Weights of a small image classifier: trained on simulated telescope pictures of galaxies.
Rows from block 6 of a small image classifier, named by matrix and row number. Rows with one number belong to one neuron. Each number is 500 + 25 x the weight over its row's rms, rounded and kept within 0 to 999. All counts start at 0. Numbers have three digits each. After the name is the row's rms in percent of the matrix's.
Before each neuron's rows are labels from the 100 images, of 14976, where the neuron reaches its highest value: "strongest on" is what is common among them. Only what is clearly more common there than usual is listed. The data: simulated telescope pictures of galaxies. In brackets: how many of the 100.
# fc1: MLP up (model.blocks.6.mlp.fc1.weight, 512x256), inputs 86-171
# fc2: MLP down (model.blocks.6.mlp.fc2.weight, 256x512, transposed), outputs 86-171

strongest on: many-armed spiral (93); winding: anticlockwise outward (55); winding: clockwise outward (44)
fc1.321 098:494449486502461481509489538497501528547483512452487525480518520480485485505488520496525494504472508490526523522454493518473501491483531498542491564466472437546515485532452522556504479490525524525477492485478462506500510539512495513490494500507518478520470518
fc2.321 104:494501486487510529502544531463506482500533504427472488496462487523527493482479506488497470481527452506509485535510467489492523449504518497464478493571481534486492480493499533490481488499519511542469494546480487542508536487517496547518502501523492557481470486

strongest on: winding: anticlockwise outward (49); barred spiral (45); kind: star cluster (37)
fc1.44 115:466505519502427468544508494486520522561501515542482564540525517513479454507505458492518483509505519495497499498557490516499493480477467491512481486505495504476501491523504521539492488491509490491525503487485490485461503497518497549486500478493467460516501508
fc2.44 085:486505648502434459498497509498484585534440523514481511468476494497451498604507453516511515501520483531545526566500488483512497496461504522495502479527487505485513499488485506519511504490510502517506504520481507492484498521500505477504510494513531490501538501

strongest on: edge-on disc (47)
fc1.95 103:498509483499489497505536521500513512559493508503514523463475575504482488531476485480518500452452490498519521529501483517495491523500577521502514571510508454520533460516477517523482511501505469476489524475526470518507506497492464530496485537506469514553521563
fc2.95 110:541506535553520517506507525525518470542493532497505489488479532523525495485491497503494442470481474475515517535531470480514492520500534511489523507482488495493519483492471517502516540499538442494509518460493520481463516475468501478540500505511504513466520574

strongest on: ring galaxy (44)
fc1.53 112:531531493494480454487499515445498508506528519502431525528513458497463501539508455482522509501512508450511464513489475468476503526511439471467500496465512518471520463481498511496521477520473515518472488517543509486433518541524508533523525501492489484530469472
fc2.53 112:568527535490506472503546513519501473509533436485536484436510487478483475490519490466484453461468479516433493484468515446488491487481479552523519484497492519475489527507516533509484468487502454487544517490508546470466520494503501492550484501511539524496446496

strongest on: edge-on disc (59); barred spiral (40)
fc1.466 090:488588474500481469466513509493509482539502524516430510465485487460539472503520493498494499499574475462506507543509535510486503466494487508477491523508511496508521475514464498543481495511502499534496512502450453547516510489447478495485519501488466486552489514
fc2.466 089:460466516512437470496496491502502540510483506513472494520514522478488534479519480494466546506546507527525475466489534476541470492476493509525485470507500519502533561493471525501485449494470515515469522505461543496510523518490452470482459491521491478512513504

strongest on: flattened elliptical (53); edge-on disc (26)
fc1.478 105:504526514501483522518513507459526503555540512558502515477472525492499496520498500497508458510534499469495485529530494562477514493510498468470510510523508540482519452465481500546493482513485476513494512510473486510494474524506487520509468464545497465546506539
fc2.478 110:500508487501485539519492505477522517553497518529518477456480515526512478513496495505506509507454490541519529526511539491510473544515520514492539515498473506453501523495492498518527471514473494512513478509475494537545481507497520505519471509483547556511479506

strongest on: barred spiral (90); winding: clockwise outward (51); winding: anticlockwise outward (39)
fc1.58 114:468502488518513474488480536543484513525513492519526494503508488456488497466530541484525485457511484486507547496477473489517498484502502524487484606505524459518491451530442492544494482511544471507521480506475477534505515484480456495541518495483503526511484520
fc2.58 129:577516481468505498471492451492486503560543517492507493535486509522493500511460503492483557474438523491497438528530489521520584498487499537520506527489473515505508529496578477497485487505514508504468505498515490474484523492508498490481527515494467505499524491

strongest on: many stars (65); merging pair (60)
fc1.2 115:453456482509524483504507555524500494458511516499518498457492516492487508480501525428549464495488465531523499530501485460528517541500468480451496486501501490492516461525498466525484508512494474514502498570483441507496548483518491524478542542491508518486469538
fc2.2 109:466501460474493495506503479516477531596561493523485504498503514511473460489543478512511564449490493505509538505485515536485475494514507520479498552477524511502511528531514496465491485493501533478507467498526485513525469529519505499527489501490524504494464471

strongest on: star cluster (57); barred spiral (38)
fc1.345 101:501487517496442480532519504494498543503512530551515479479510521503522522482478490488431534497565451495486488524489488484535490464505465487530474484546512497499466524510483491496473481492490506511548472504455527521501466495464533502513480448527455513521518480
fc2.345 113:509515504447508557488508491490468514460520522504479512451506487506448484510497540479499517484455522473471509490483472499509478527459469500512511460495499491463512493492548489503518510479492458512470526545535531489549507504470554476493469483446475515485510505

strongest on: round elliptical (100); many stars (66)
fc1.460 107:518480526521514458523504531481466577483528487520532500448472497488498483521485530500495453516504498478525514537475439563503517472521520482498492501487559510534498473525449520490526486489529503512485512471473500550508482485501488492473433483523471463507499506
fc2.460 116:460491547488459514495585513500490523523561484518508492565611522507489494466502522494502438535486507538510486455538481471484496497485488464484491467494516505505526466498430512525499511493516573496500509483482503483469495471471495514513496504493466485492408516

strongest on: ring galaxy (57)
fc1.289 109:494493471477478498498491528502537498498499502527523552521549537481511498464524506511523462498499489470525489469469495468492439504478504487534487492454501467507490476502463465530518514496517479491470497497518468491495484521499477540484534554543549486508467532
fc2.289 103:553514474441532482527514496486481518433531505467512519453509488506529507456471475485465513494518519466447516486483466524556514471491505487506503521472496510495491488489522501508486490508492539485477506529520526505507502485489489502482484507476477506489469450

strongest on: many stars (67); merging pair (28); kind: barred spiral (27)
fc1.37 106:524453539524475522467500514489451554523484480475446501535560481484477495476499462464521512563528498501511533500504505515555525499486530503518468531520462506540494530541479516529540475496494533485503493459481493503484490488516502513515533491538493467497504515
fc2.37 097:495495456466555515510469475498499462460537514497494504476438486496530497512492505482493514492463489471471489481502522460536485502518534530519555442484522518496527503479540511503467518505495475508510486546496513552493468464505509542495472486483442512503452492

strongest on: ring galaxy (43)
fc1.24 098:501492505494491535534429505483498515503486511539517514529546535562502494485494527563487483448525459452481465482512453476499497545515466453520493500475549512525481493495488466530491511488508458495519486477499539476524495500505505522519530536540539474471490548
fc2.24 101:505483507448577509493552457480473480485497472472512516488500446526502510463500467489510512451505498495479503490508542513496536471518483529496515485479508512472500515530516506519500505505513530461484502568488497509526510433520500526454508507423486502497478489

strongest on: irregular (70)
fc1.131 096:492547454504511482454505468453504508499518512543461519519516482473524472520532444494458507505499527516543522529471488534483472483464572488470496483524478542524484485492472493495497513482519525487493501520500482514519468470472462529482455480518470479520504469
fc2.131 102:507497522501498482522521489481485465537541511485490508498517499461503533489549495485496459509509507485536518529493518523462465495534501532504535482523478496492488513491457494502529468513532496493513499487536458486496485482523490483481494487505520490480528478

strongest on: round elliptical (35); lensed arc (29)
fc1.272 105:536530480450521479507514470514489517494500504514487525499437496482498455506475524480451491495478465486515450530524524531498526475512496504479532503488505512518491486477519522493504502486531484444536494505497492497494483499482530484488489502502455483503484510
fc2.272 108:511526521486525507472473547497468552425491483530462523497486472487486489497469487446493485536506512476513475501474435508530531515463518462493526449472494527505490498503516522476513493494506511498504503524503497505514462506476546474449519512493478495506476460

strongest on: many-armed spiral (79); winding: anticlockwise outward (56); winding: clockwise outward (44)
fc1.175 107:488484510538486452516509497487465487506541485538494510533491521495488546510507478490494484484523440483522494509491474495507508487510503460527465479500553472483493501522452499540497457558528490498497466522504485496515464503476467526488463507518467522484478515
fc2.175 101:473512550501492475518509495509571468514486529497505529553505492514525511550592538511509540507526522500488500492499533429506477476480504510509489516482479510508522485490477523508509503505460522478509521502520544464517510522517505503515505498488504482481520533

strongest on: edge-on disc (67); barred spiral (29)
fc1.136 104:515464495483483507526487532487483506529506497523466483519503547485483512475514497498507549455563454482477494504511529505479486481504509529509477523527496466512478514523512522509476474474497518458568470468504558487529424531502527478487560509483502535494524495
fc2.136 111:483481468490535548510519500485554447459536526484509502501455455537508493558486540498513539546475525545487459488481486480481518498462540515505481494492463519502519523487532478476494478489464524439526469553468473555487492497540499501503482457524445473498456486

strongest on: merging pair (60); winding: clockwise outward (40); kind: two-armed spiral (33)
fc1.468 109:454459492489490472517501515511459537498463502483482539490502444465501525495513505534518490496504454482486522491470478482529481511504497530512533522546496474524531508556498521517478526482514469512536484505482485500547492531430517469459509493463496527467520534
fc2.468 101:520502519460493513508521459485510535542488505523488490538519534473529501507477533503501466487482494534522513432482536533506511514511515555559531487496463542534503497504494506538502526507490455485520505487511494507505493514513490542451536522496528491545499466

strongest on: lensed arc (46)
fc1.255 097:480522457468507473482484478474463519498491470522554479498494540485460502503463488522520504502510496455515541492464521479490435465551489503523497478488517495484491548502518468470525495501516493495489503485501521508483524509454507537446471533540525499477485508
fc2.255 099:469496479526493507482562458487521505517527492487488497515515473541500513488526520524467450483476511459532525487495513488436504478527537480448537478485535495486528504471478536537493514505501504495486493498487486488489479489510543511477477500479499483483537525

strongest on: flattened elliptical (73)
fc1.266 099:495498488525495507435484500466531458528463471536480518474509501518495516489483518497514491472484480442476500493458509484501515486508511511509514498485453518461470506468489470508477497533490518511448494497506512538493485519511450499512483518507512484515473520
fc2.266 089:481504545521489489440515514548451468490549480489494494494512465524532505507501512507426471504514468551499542466503499480512501497489506488510469440461541521497508489525478491517506499513489495506490500523477494521490498476483510524548455541493535494503470498

strongest on: lensed arc (75)
fc1.143 102:503513527479457516507461490518535571509539517497507524492491493510489525517523481481511554544479530529528500512505517505471461522486491549529525523539501536496532493498543522455486532498521510509541488547527558457517462534470504442516505453515455510518520526
fc2.143 099:542485547509499484503478529468488499539506486532433479499512493504535511521562488488475482527504500511488520485460464560532505488470502517507516517506487479525524510467495476500505468497537519496457485483481476500503482565513489482490492496514549498517560461

strongest on: many-armed spiral (60); winding: anticlockwise outward (50); winding: clockwise outward (43)
fc1.201 097:505494496491535482483521527496481504516468492498471496506457537507496481467538505471499485454506436522503518516500452468536502510517493491509524486521550473499455491488469492553458473516517442508452471487454483527534491454506510526519514523515489512499502534
fc2.201 096:468509513525503504517471482517543446490481530538501515483520499507481508565514477530546493521514524499497472468458448456462469511510493509526490493513475527516525483514438489503501504535463548482512507488511538498499546548515514481551486485481510510527525487

strongest on: round elliptical (28); flattened elliptical (27)
fc1.439 103:494506475508499473497455487566479458522504490511462497506531521525542571477529484488533523467500454501486489533501488492474480503508475543525501503496498493441506503521508503493498513489500444498490467487497485530511461513461485484481500474481472544531493470
fc2.439 102:449488494532508505506500505500535512468455514539503535526473506544503513556460489542485497531511507499518461498456433546502526464488499434527455507551504510498467499529488507473500508506531527488480472473485511485493505537514496504543479514526491462476513489

strongest on: irregular (39)
fc1.384 118:498493517479499445501508522548519532490477546492502542473488488480463495514466509481546499534525507505512531511497522480518484546490493479488460529498498511482525489543505494502466474537493518509502523521494496521513534462508510510529489512517491501537505518
fc2.384 120:544470512472487500485472464506521498536472498515542498488450515493529501538487518518475449485445500495466496524496518558518455533487533457461536561525506525543501488483498510469510537494496480473518512459490515483520490515507493463527436507482523471500473554

strongest on: irregular (76)
fc1.396 106:498478507456483507501507520502482497501493517515481470490491515515479494470480513487494487489510471509489527524482509478529471515509483498468478494512520477497488501517478479521456480489508494460508479503470511519495505483494523499467534496518515517501481528
fc2.396 102:497470497457541504512508493548467497546508495478496543504508505509445489480451468477509461529472472461465493470489541524453484495525541509522517520499518505463471480541545518486502532490475456468504503536506495548517557460486478491503472477502531507484488506

strongest on: many stars (67); barred spiral (42)
fc1.61 109:519486531537482475540522527502503549496520502525493496490504461493515516536492505522470457495486512482552466519465444547523513476501509476472462535477565522533514455551457514516512503504520513500476512485488472543520507496481463501497447494461474466526496532
fc2.61 126:475510530491445509489588527477483523522559502526520535566585509528512505454467502528505449486485498519515508502524464424502442470521488459502490470507521489487516481504457506515506491506533561495522507453489499469466488504473503521524501500455471478489439542

strongest on: edge-on disc (57); barred spiral (27)
fc1.1 113:511456505510459529504522522519541535511508529516515475486490528469515503471474537529554493502513494512500488507485490514488523477489524524506556480504465458499470477540475447500530459533482498520507520516512491542508485478456469517494491476479504522488491520
fc2.1 113:506550476508512532501515497504436512477517515509553490488510493489481452483465488537517448514497513502488502476520567493466534513517539444466503477545505474506511535527454459481459490497480507505482507532530442562522508421467492487479468479467508490470478518

strongest on: bright star with spikes (100); star cluster (69)
fc1.21 106:500496494484515476469456476513447513505490473508515510474537539521519536481481508500535497491494426545483534516516469495491464519533524540562525531545479480469494535497486536484502476560502496487486483513464509521484494494490467500499454490500488535529497443
fc2.21 106:487505493494502512494509503504487446519518500506483510494534521509514495516526539534485530494544475531486457511504479512508455477533471547496472499513506524506494554497518444524494487521491431516469498554496498521519540545529501518511489519521551513506518475

strongest on: ring galaxy (29)
fc1.261 104:496507507474479485493508497512510501480504513529501473478484474482536499482508506526426509502527450463500493531447505494535483431514493506524458517521495467457466544462471449502458493493500478492484427527470528509541472546443526474523482485462496515518553488
fc2.261 104:476488491480501530518554485515469554489561522496477500463480507486452496531531523494558526513466479524500526488500478465508499503490485519510487493497509529515485492529517508487494490506495490476479497555502488507534523547509521498531483498470489541494487504

strongest on: edge-on disc (90)
fc1.489 100:488477502544495514507517504500564496494511560505495487479460511486498481469461496481489497500515517518509464531503530498502524516491535488462539459483483477497499502515524440540509482494474475518512498511483464519572499471483505502487494519481516529445470534
fc2.489 111:518559468534503449474511466478489523504534506491504465498537488498485499502527483551515506528474496516536511510497554504497460513539506474490489515520522489497518510530455480488461497516540510515484500509476513473529484492514506486513489510512439504490508531

strongest on: bright star with spikes (96); irregular (44); kind: many-armed spiral (29)
fc1.210 107:491488497497509524501537506522454480535490497498484466469531554520478511450491472496492532480523469531486551494486514492518492517498512499489479489533484475490516537537515496508463463538499514459521502496512511521526489469489502475477507515511487555485498502
fc2.210 102:469504496493477510470474464514528496519481510510488448517526484501530518516541499555501476527518518547542484446488499483474468499485540481486486496497555524493507493478475526484488495494502537433506489524487447475520488528487491516501484516512490533441495499

strongest on: flattened elliptical (36)
fc1.189 099:484479474524481468503461523495477481533449475455439469504513476501526490486491462489520507538524451493471522493471515546527526498547540506473491515516456474466502548538503493514528467476492503492456490465494451529496527533509463512421496500455481499482498492
fc2.189 081:485488536481508458483481503485522508510467480541484474526534488475506474532495502475517482515526476521485542403483493475535483504521476523479457454514497526509478496502501492515460515498494496485509457540510490536508507507502502509519492485497498532512457505

strongest on: merging pair (55); edge-on disc (35)
fc1.273 108:551521495485505468491490472500484494529541508488512503493461576515496489522467500507492477487488467522505490528538493542465488492521503540569514512522504487484518524509468528487460493559554503490520486496486483536489494454532440477513444498491528494530493479
fc2.273 121:522505462473576468507526474473461473501523498481502483504531521472540516491501548535486451478485492460506522497537525495464436509515504569530525498506493512538472515521464465470498489489490492436482522507510512557468493443523504525465509476514558536493520510

strongest on: bright star with spikes (81); merging pair (44); kind: irregular (40)
fc1.225 105:505512464487508519488484447487493459473506569509525476482490486495521525501435523557440489524510482493500493494471456503528464501530504456490495505507533476502472532471497447492518528505480475468493477468481505510540526477478493467513473528480543507491477494
fc2.225 099:490482524541497488482537462467507495473493516514511492415400477501484483592492499454509496533468483540538487536526523502463523534490502502469508458519513518498482505538497495520506518525500460509494483480471441474517544504493493493488510511469509512519517536

strongest on: barred spiral (52)
fc1.228 118:492502462496495514507506519511521530564491509483511511423450553503452488540471476483517491483470516482520532494507480516484500506497531511482521526483533432523544459514507511556481489520512445488491505507475463526510495477496451509489510526497486518521528597
fc2.228 130:557514513517521488507505517544511443543478516481532513498510515500506511466499508508505463470497464499482546518540471476521490501526516527467492577488458481478506475516473506510519526498521512493510540462481533450467495484497484489530510504501490504524468580

strongest on: star cluster (60); edge-on disc (40)
fc1.243 101:529536493493492506471545497486527494570526508456485483452501489495493521473538483490494522489531538518523556529499527504541482477478481526490494569511514485489477475524494502524484442510485515486485512518454506552484543450486522530488518474485458535584486488
fc2.243 089:558474551490558508530476521505511437489502498502494511586494500499547488432500493536505436483511492467466452494506451501509532494533489443468491509505522528489480520526512493509507514509487573525487488510525457517504484490499479472479515483473480500493466522

strongest on: round elliptical (92); many stars (74)
fc1.363 107:485486518507503509521512537515515530480536492516489519486530469482481472428536506444508453527498521473496491506484435480518487501468476476502464502487475424492494475565486484513524463524494476500527525545481509469523487494493487499540506522501504494497476541
fc2.363 104:495505470484470504482530467461478473552498471495533507519535479489462490449536474493468457470488507530538495481544611524480508514480499520526480501514518504481524501512473521486493491484536511519513537468524436455477494470525511498480525490533493495513514564

strongest on: irregular (48); many-armed spiral (27)
fc1.270 094:490484472461486498531472503491532496533463506516476529481501516487481515462466452496454503469522447462482475549494466543507509498527494500548501490508493466508468496483504506558470481483506455471505458482459545498508450507435524497475493486517516498481562495
fc2.270 088:468503513514466502494460509543510513521481524515474552477478517519480513546512488509542506511508505465517495519493491530499497518460545462498514438483517486512517498455519484487481509532496511510513560488492502486490478525553504494485499454485485505482518492

strongest on: ring galaxy (45); merging pair (37)
fc1.86 107:486495492528470454491441506499464536479498464515457524545463488451538493520511467480527506517514502499538501519458505515479477486510485470509487487520521509473520539498472464497530489542521497543472473525543488505546469553504488503484484462500455470464499484
fc2.86 100:483450494498507508470510490497504538523494518473497539509536507491502534494526466487520493481440458525494479490479466485517565492495508525511492497502523483487508496481460526500501520519464510485511454496494521507500499496476490508528448485502493499455462515

strongest on: barred spiral (94); tilted (66); winding: anticlockwise outward (57)
fc1.92 102:491491493484487485538484483478457483527522490489452509535526476511496516501522470508463525489506499464543463519507454509461505480487511518512472489496480461481460500490488532490500447537536485485513437540540491504480494505515463491529473473444511517520491459
fc2.92 106:486484489463482495510507494470551471525486516470512497526496530519478536501541465533498525459487532527488471457508582463500502513502477514487532502494507529531490479485513512442503474504501522479511523470526498510502494478517464491512526527464505491492528561

strongest on: round elliptical (33); irregular (31)
fc1.192 104:494498512544489507495492510548510533490493508553494476503531478480515502510508523519462475514514561519538502506462455549504484492489512494468454504537529501520512505553461484485494509478541521529470516476487491516522524492514469491509453496484481470510474492
fc2.192 119:456499511543500529459531522493522486522599473515510539539545517536501493482506449498510464542496496557573498540504497504495496503489511448497478463467494468501464522481449475506509455487514553532479516461517481490494485497503489529511517497525510489519465501

strongest on: barred spiral (77); winding: clockwise outward (51)
fc1.268 106:507544473502504478474469466472464481515488491521480512513521485498545470513508483488456496500524517504524523524491470554479488460481547492504513489516487535534480520515473510486520512485543516444479509484506495516531445471461464530474473464497490465496517489
fc2.268 113:538502519488512493514503488504524472520544492468498498529512524530487506484556516521492467501518498497551489539544541533489495504508493501531535505462517510500505503507466476507491477482539499491494523474526467484465487490525464489475492510512484488463576478

strongest on: lensed arc (29); ring galaxy (27)
fc1.4 103:487494509490484452478509523520505534508460497492482537501484481487466501539500475431532501492473507487545505524464488477485500518503451522492505518501495539491524491518486541500489499518479529467493497510519488497460481507517495506484529498446468515508485503
fc2.4 112:458485520491521502469542526515520512507536487501517487474470472514490518530532465490482496553464484573505530506485507458451489496511479514469497486489502539470499521527456500477488506479496536498532486501477483518483539529457493538500504539459518528555434496

strongest on: many-armed spiral (73); winding: anticlockwise outward (49); winding: clockwise outward (45)
fc1.488 096:516501483460524523508492542503494537514500459528529466494511524510470492479514481459515484469502498462503526498515491542492516537552505503537525512527507511549447522497450481518455500483515526455502487519509517519500463477494469524444523528514542519486539495
fc2.488 098:493504496477467529516563441506504469509482460492531497456496510527509504536487506523513490479488485525516501512470549524532487497466536480489493492468466523511526469480502465484491501530511515480500514470464452485517533494509515515512519473489464504505520488

strongest on: irregular (54); many-armed spiral (29)
fc1.184 111:521459502476498467527525539493477513508491479487486511515539474499473485503485483463498492521493460499485493469500467512549521517474518501526474492480455461470453523518482505534515406559504518456495465508496467537455490492495446537471489503497502522504481488
fc2.184 079:486513484468523504497494442455497436560507518518516521576515518510500488471539508484509516451508498477471503467532556511495461500502471515520503527530514492478512501524499501522505500506507530475514479510522527493487524526521506546480521516467501491477503471

strongest on: star cluster (47); edge-on disc (31)
fc1.174 106:487494493478502526470543496496481528498498504465481450512487476465443488511474473485481545569522493503499514501510512474537471531510518518535464518493493495477486536498507526506511478500493518464531487526486523537478505464511522478530504492521467527537506480
fc2.174 107:491492494506528542487455432497476463506489504518482543485507543474501512515451510530494444489455479510505519506519545510482488512531527454488496439487510470504486503483539499484533531508523501518488510480508445512498540451487477524513479499464488510507464573

strongest on: flattened elliptical (100)
fc1.484 105:532516499518488535514453505492501489501523516492485482485546487506543505463479496513489509499528480512490472514535488522520532518518513464478489509540559504494486510493499487502512516459498474512500488475448509451509502521538547489492546508521511482512474509
fc2.484 112:483483456509555517496470483463498501519497521492515501548537505519488504460533501498514512465492488470437439464474494514509520485505490502529442498508487520557496530507521519443512466487455510508494462549535523530499504514493502488481492504506486484491503477

strongest on: flattened elliptical (99)
fc1.83 114:519495505450467537523499536480497514495472481480472461495511529494497480503500460469489501556533494493478498510491521530477468482505492482495449533525477510530489494473502523498477471468551496484510457497520549482506459526485514471505522471497468473518525522
fc2.83 100:500503483508508525437471564504477456449470494519518489514510517467533478524517552469540487463515507479484456464489491487478512502470488526458475492494494514525525507484526558499486509530498506477497498475481465496463507488488540466515541515480502529530493523

strongest on: ring galaxy (66); merging pair (25)
fc1.432 094:464534466510491496541510470536446484475493580498475527502478518488501466516492481523514538535498497505557525512522499519502463497493486487500483486517536472476523478503506482493493519517489489506460509496523466531529509487448482537472436483489498494502530476
fc2.432 095:517505498527482495512495528565582526556502498492523513506456479514474478506494490517547526447508491519528457532528495503489539545455539538538540533497504494470535504478484533523513534483474483534504506473459525487511482474509516545480512478538565492507501488

strongest on: bright star with spikes (83); small (55); lensed arc (47)
fc1.59 095:494551496519524500488442478521482480531455501506443497520471490553488522514536482472522480479523500508540493514510460489506520504538497524471540466474493508501531460497525505471505507499512528502467517523466490483483515492485499507463493496502471481465487537
fc2.59 111:462505518495525498478479538487466526470497481495521500538480488517451512504507474485547461502472531493522494478548464493510502592504530502499533481538485520487506490523450488502493516496527498496523519474490510535499503451499514469476504482478510476524503523

strongest on: winding: anticlockwise outward (78); many-armed spiral (54); kind: two-armed spiral (37)
fc1.427 114:488513523521492541452522474475511466511497513491479486496493527505527477510520539530510495488485512531520492529480492444470502500472538511516488511490475544537497525530532492503492500509489474478545481544475489504514544518483508478501525539518518504491438531
fc2.427 117:532484541522506467500553535547502487490523479461457493471530451506530491514470506493467507490473517532485466460522452483512539474491489488513477535508515534490469488508513525531521509541485510504454504533492507507476471506525496521540501523504497513515447512

strongest on: round elliptical (76)
fc1.297 093:484500473520497500467489485490523461487496519483496486541497503514525532468478516548483493479528545456459516523505511516463486501495504460507457541509501473488467511495465469507503505520472467503498513476492557511539496493490511487525487534497528514540498490
fc2.297 093:494513538507469475503505523510508544480470502496509479488455484489454479550536523440524475464491500559525506536530491502484507507469509534462505497493498500504494514531458474476531467494496515527507494505515427489487521515492519525510489491522483509514541501

strongest on: round elliptical (75); many stars (66)
fc1.127 097:488486495521492460514483494492495536485459472480502505491485533487504525460457510533474480443470504489521524540497506508524525494485459475517509478505511509539515493515467503507456505508512461514486514489523469499539513463528462483505451486467536466504520514
fc2.127 104:522483559514484507508464527487529511493466496515557513518467512507480511561475488514497497491503508503467483483457450546529495481488494424440483464493484513522517488503523473479515470451467579501535502492468565515487518512514488505526462517459484514494523489

strongest on: irregular (80)
fc1.240 101:518544480502487479482519473444473480510493525513488522525512502496515462514533486494470495471486511488524527537471476542488468469498539469471492498535493539556467531470465498485502512480509515444496511474504511526528458479525451524510455488512511453513497489
fc2.240 113:508509522504491480552500518536524470527545536460503501510531524508516509530562523503515486549522490515536487531520515535459508509543506507501495518498503517482531478504482466486501508503515495497524507471498475473461476502486472507493507468501474464495535514

strongest on: many-armed spiral (98); winding: clockwise outward (77); tilted (53)
fc1.25 111:485461527499476472507507514530477505525494535474497492471496537508494502504542532477542500516529487507495538521487501489491467463546533487486461484492512435473517522533515469540491487527506516471458481508490459520493554516509492563467491482496514511479515486
fc2.25 113:488492487489473497500516539503537474524506492480475523492453507474448491500525504467482516487506437543491520550468488485491474451494496483490479562574537477523502524519506494505474477513528532501504476509508456497530485576506521501530494501521490487494527487

strongest on: star cluster (58); edge-on disc (40)
fc1.274 097:519507487494431546508497480471540518532508516492508452495435521508472498434486528525506584505556516479511489522498503502512484493504513485523502522503542492528505535511553525486531498483461551483513506492501541475531510521479534466516524504520499502520514494
fc2.274 097:480431477496553507499532515487452486464517517521474519587495487506493491484507479468516476475433491502457483439493494495499512500521484490503463482490514516490505499507480486513498489506542482497463481514497493567501484520511488491520495526461427496496438492

strongest on: ring galaxy (31)
fc1.249 107:498474455473489515534493460571454460503532544495502522521501498529501509515514511521485530484476482482489512505505516525484442519517502483520488528475529484470537492521546520476508487512496516477516471518480509509509473523475520487477466470436476510524508482
fc2.249 104:557478489472499462538452513567508514504481491511513489505444518495482500519479504513512537510500461505494479546518502561493530456490512483529461507528499504503491514537482522506483528532506552466503493481507492484453521533496502509514513545523499476495539451

strongest on: irregular (32); merging pair (26)
fc1.186 113:522461506493473456555513518459499535502500481470502493475510492501472494522482489477468485525509461480487488500490477547511517500483534496539452505519468462498469503546466525496493438510538501477508479499511468547470514498486489482473476442490458499502521476
fc2.186 103:467507546485465488514521473484475480546484498516497481600532508491485498439511508537503486470492485505431548424543509440491452508505484518492521494510468511487478525504493509506513493489458516503518493440512537484492525510485498535502511477479510497494486502

strongest on: merging pair (74)
fc1.89 106:458543431493521502445517558465486457479524496515483494497476488507529519475538521460483497475510482492500478525484523522496524471484533494458494510504560524443536509528519488486492485503480458533498492534516481534482499525483511552445525519469464501549479523
fc2.89 129:454479478531486467479519477514528505464481523502496508476493489474540504541498508555488551509515479547530491465461510476513486496479490485469463474493525501552521498493509488494460520518476514510515483496494527472529497529529503506518478514470494511508511472

strongest on: winding: anticlockwise outward (31); barred spiral (29)
fc1.43 102:478492519493462452496503530474504554503493486479536483551492530487491534485484522521507505468553476459525508533438503531471494477514542523567491505479492477499527521493476482496474438470491519536480494503532504510454512562494519468511487466498486463493516454
fc2.43 102:515485493508462528517525494461517526516477541469540483495474526492502466509480488534439499504502486472469504517492468510479467491497508479506461520427529495472508515501492464518519545499498471472522523515509485507488513501505517538504496568486525511516503522

strongest on: winding: anticlockwise outward (33); star cluster (31)
fc1.230 098:492515464517528526509544482486541532507510519509502461474416525441477528552488523487456526492506494518512500520525470521487497475514483492500479523545517528486481484490508504468469475503527524517541483502483524545495490470530506473519459461459471496538503473
fc2.230 097:477510560492489466491462556535525418505465486510476532485493457559525511465509490490517440415512469506470525461493528463499492480470519548487501482479535540530493497503498483490512489456523516488493471521470506499532474511478465493520517516489526477507535518

strongest on: bright star with spikes (97); ring galaxy (64); tilted (55)
fc1.435 106:497498512470527485500443472477447485496485478481471477526482476531510564497490511496510441522485502492470495496489441496509514500564501472453498482505523465466486511481526506522533499515555500456429474496486529516495499481513523492494490501506486482485487496
fc2.435 114:545510451500534511485474514491445460453497512520509486471457506478519473499495486479486477472508519461476483499510508491478521523501496524507505427532522502519523511502532508483517484538506436536484521548486499501506484477508538512492489511475525481494522526